Weights of a small self-supervised audio encoder (BEST-RQ).
Model: 2.96M parameters, log mel input, arch quartznet, activation prelu, widths [192, 240, 288, 368].
Training: muon at rate 0.011, batches of 256.
Data: trained on babble in 24 made-up languages, each with its own sounds, syllables and stress or tones, from a formant synthesiser, 39062 training examples.
Rows from block 8 of a small self-supervised audio encoder (BEST-RQ), named by matrix and row number. Rows with one number belong to one channel. Each number is 128 + 24 x the weight over its row's rms, rounded and kept within 0 to 255. All counts start at 0. Numbers have three digits each.
After each channel's rows are labels from the 100 clips, of 14848, where the channel reaches its highest value: "loudest" is the band of the loudest frequency at the time of the peak. Only what is clearly more common there than usual is listed. The data: babble in 24 made-up languages, each with its own sounds, syllables and stress or tones, from a formant synthesiser.
# convs1: first pointwise conv (model.blocks.8.convs.1.weight, 288x240x1, standardized in use), inputs 120-239
# convs3: second pointwise conv (model.blocks.8.convs.3.weight, 288x288x1, standardized in use, transposed), outputs 96-191

convs1.61:105136114183126136123106113098115139130167130123163094105122124151096130088138220114134127150079124148106108151145164118121121116102130131120124133094135090113134118176158161108115103123098146114081173092101192159160148153160091121170160096158127156138119130108116112113138102138168148122149128119136180165126103136093129109100110149146117125129098131109083142
convs3.61:125158146124125152101119108162090160112123136145139139110144157102123120124146116105108157172138098112151104125160116152100134155133104125133099091119146118161132086138161111111144137143122114144142162102145095138126133159126136125112117116172132180154132187135141175121133161110100146151
loudest: 2000 to 4000 Hz

convs1.226:107156160129160147146114117074133102139119128155148086121118143133111129171109112102117150159110176167167134154115111115066108129104129148112133165132096151110142137153078149147156148087080126115111097117156140148119153140132097148077134109119087203111140107151145148130121119109133117152084154124138156129122107117115117118135123114100169078093143156119129119
convs3.226:129084132143143191134089136101133140141090136059114139096094134114108141141153154104133120113129140130142109102107142121117075179118126105116160116135111132100115160124138136085112086117134139105098107143129132117165094112083119116155127121111106132117100113147116119132124192162114136127
loudest: 2000 to 4000 Hz

convs1.8:131151135146085099142103095122110134127103115122117105159128105133141156105161131101124106121132146119115117090110136160114142133149142119161109177127143124073129145148138091144117105108124140129125088111158121105093149100107163109129120078144175154114149148077138109087163103142126136159152137116154120075140148108155072155106150165127145150124110117115156109
convs3.8:163125093129151112130091087098127121155118115154129134153111146162112131107163156145105126129092127168197122126139108173112126118142145161168136115126150090068102100117158101132093141112131136154169148119145139126126162172093127087132149119128128133119140127116156137160114141136152149098
loudest: 2000 to 4000 Hz; 1000 to 2000 Hz

convs1.219:099090142155142121140143157117146117083112098114123135117110104172108083089132139107096101100115157105104120125141104071145105124166151120134095100128101093130197135106156133127129128114120109131167121139100153123183132156149133146139191096128167072131114094095140114143112115117177133082168149130130081124133117157103122134148110140115163126086124147158152139
convs3.219:170106169149166088120118125130151108100155134117159161124139165126098121172126148130127123118126064127130151105148147121119124107108088131165098167150079122106147126139085118110153138100134096148158127118131106087117127153133138130113151129122164109139108093193135145123108137148152127146
loudest: 250 to 500 Hz

convs1.148:078128125127123082150137081104172100140125163126097151135117165114134168127123139099091133143131160151131141119099164150151160101133103140124166140097133147046129138097125075152094170092182101111125105161124126081131130168098115117131164133120136159140139113084155134139132132101133142138132140082115124111144134134096093143152115139138142086118148151133131092
convs3.148:115106129096206143092122140130144125091147136112121111113187137134113119156103163123130112123119159136147137142140121168110115138144166112142118093099121112165089127115145113145136110128105193102117141171117169115145096119111139135160163148148154097138155121140153104128111152145122127141
loudest: 2000 to 4000 Hz

convs1.84:105108130155121145149151111062163158168135142100146124127121155095134129136109137194118100119124126147117128133086120130118091120101157161141071138154129116152144146110108155112088099191135083141131147105117154146128132168154161138124135159116128152093127103147126167099115131113135117132188119101131110152092144135158110118124114170145132162128140131120101117
convs3.84:113136143121131120095098136149122159133105140083078168137096140166115133132137113123130121163130100127160111111096144091108167142158134142110172098170121150184093121164163064111141103118119127136114159104085098125124101120099137139142136159169085131110154130143156114123138144146140139116
loudest: 2000 to 4000 Hz

convs1.51:130100111132163130123113097113120126122150117135159130127141134121141182123129141102173096154152118142092112114115127161127133129104139135202108136148153130090156143156160096083108137162179125132156109125160129087149098123135127116145183119158098126117101125137149150100134103114105138116159119162113135094118181149114118141117165131153165173111122125129137152
convs3.51:091136131131127135126138106177099130125131103143108132128120148140111113135141089102136131095126164143102106161152108164175134137161057130082134128110109162147154166084124100162147144103111149142148165165101116148152169137091160114092094148155122134106129126118106116119121084068097136158
loudest: 250 to 500 Hz

convs1.227:104101146123131154091110156124133128142132114126115088141138137072122144120131127122163117149110137128129114137122117134135133123139090132151139106124178142132060088125139124115135121156127146064120130182161115135104141042151117116154147160137123141147097129131106136128121124121102104194126128153140122131115117122144151131145114098098108093114114150095040105
convs3.227:156171149128127117080129134122111149128168138146144115188098107153112119139152110131138116152097121149085103161109136135177134149113170100085144112182133113114124139126170146105151102118141094117132114123096153141125134124163110076180108108145095164102132141137114138157133129156121106102
loudest: 2000 to 4000 Hz

convs1.209:171147123170154121119101168122123115149135124133128079141103132105160156083109125145118143136127114104172142129109157082114076135131107111123153135131144112105141113137155109128127138140141142136127099130131107114098126104131107107140107133105131131122135127149110118152127138132099166150158142125088122128142138130109141159118132114080126104136110149164143096
convs3.209:134134146078094134138095129158132128160169125139121096146132134098165108099110096142126151137126147144134134150106092146113135143144066147085110118134133111132143115131165116090167187151119125119084113181112121121115138123121152124134133128136114131128147083144147137188168119155099123170
loudest: 250 to 500 Hz

convs1.244:090136133074138149147121139127101153156123116147164102129139084143165115160152112153120097146101091135109129127130145079111139130088163096109118135108162145129089113156135149116153123106134127087151114140153117121128115140092126117165140156150116156159155131146110131113119116099092108117143162120154150096099139115126100167117100135144087097136126143141087111
convs3.244:101148161121120119102165141117140151146126140161147095106090119128129086096139110119139108121127138085098128130182086134139121147116136079092100134124134108047164055128139144121130085154117116084150156103111110086140096122131102128139147097124121146129125150120139130146118100095115147088
loudest: 2000 to 4000 Hz

convs1.102:117148131145115111134144140127158140141163133184116118144154129107137131121137151120124137151128159172126139133112134136123129106097122140159094102113124116120175120128126129125149117158113159160081154112152122089122172130129152126111144141163131166183115140192131130118114126158138151105153150096136150158110115129122131092145113119134140138131084149120131147
convs3.102:097121129111143158142093103120092152094125143104106107126129143129168142144140104125130115108126151112105135157126121117129126127138085151125123163094126119176192141136127136107130162144115145130152166089150139132112144150132117116128093106118182131151129137156115079123120145141138109130
loudest: 250 to 500 Hz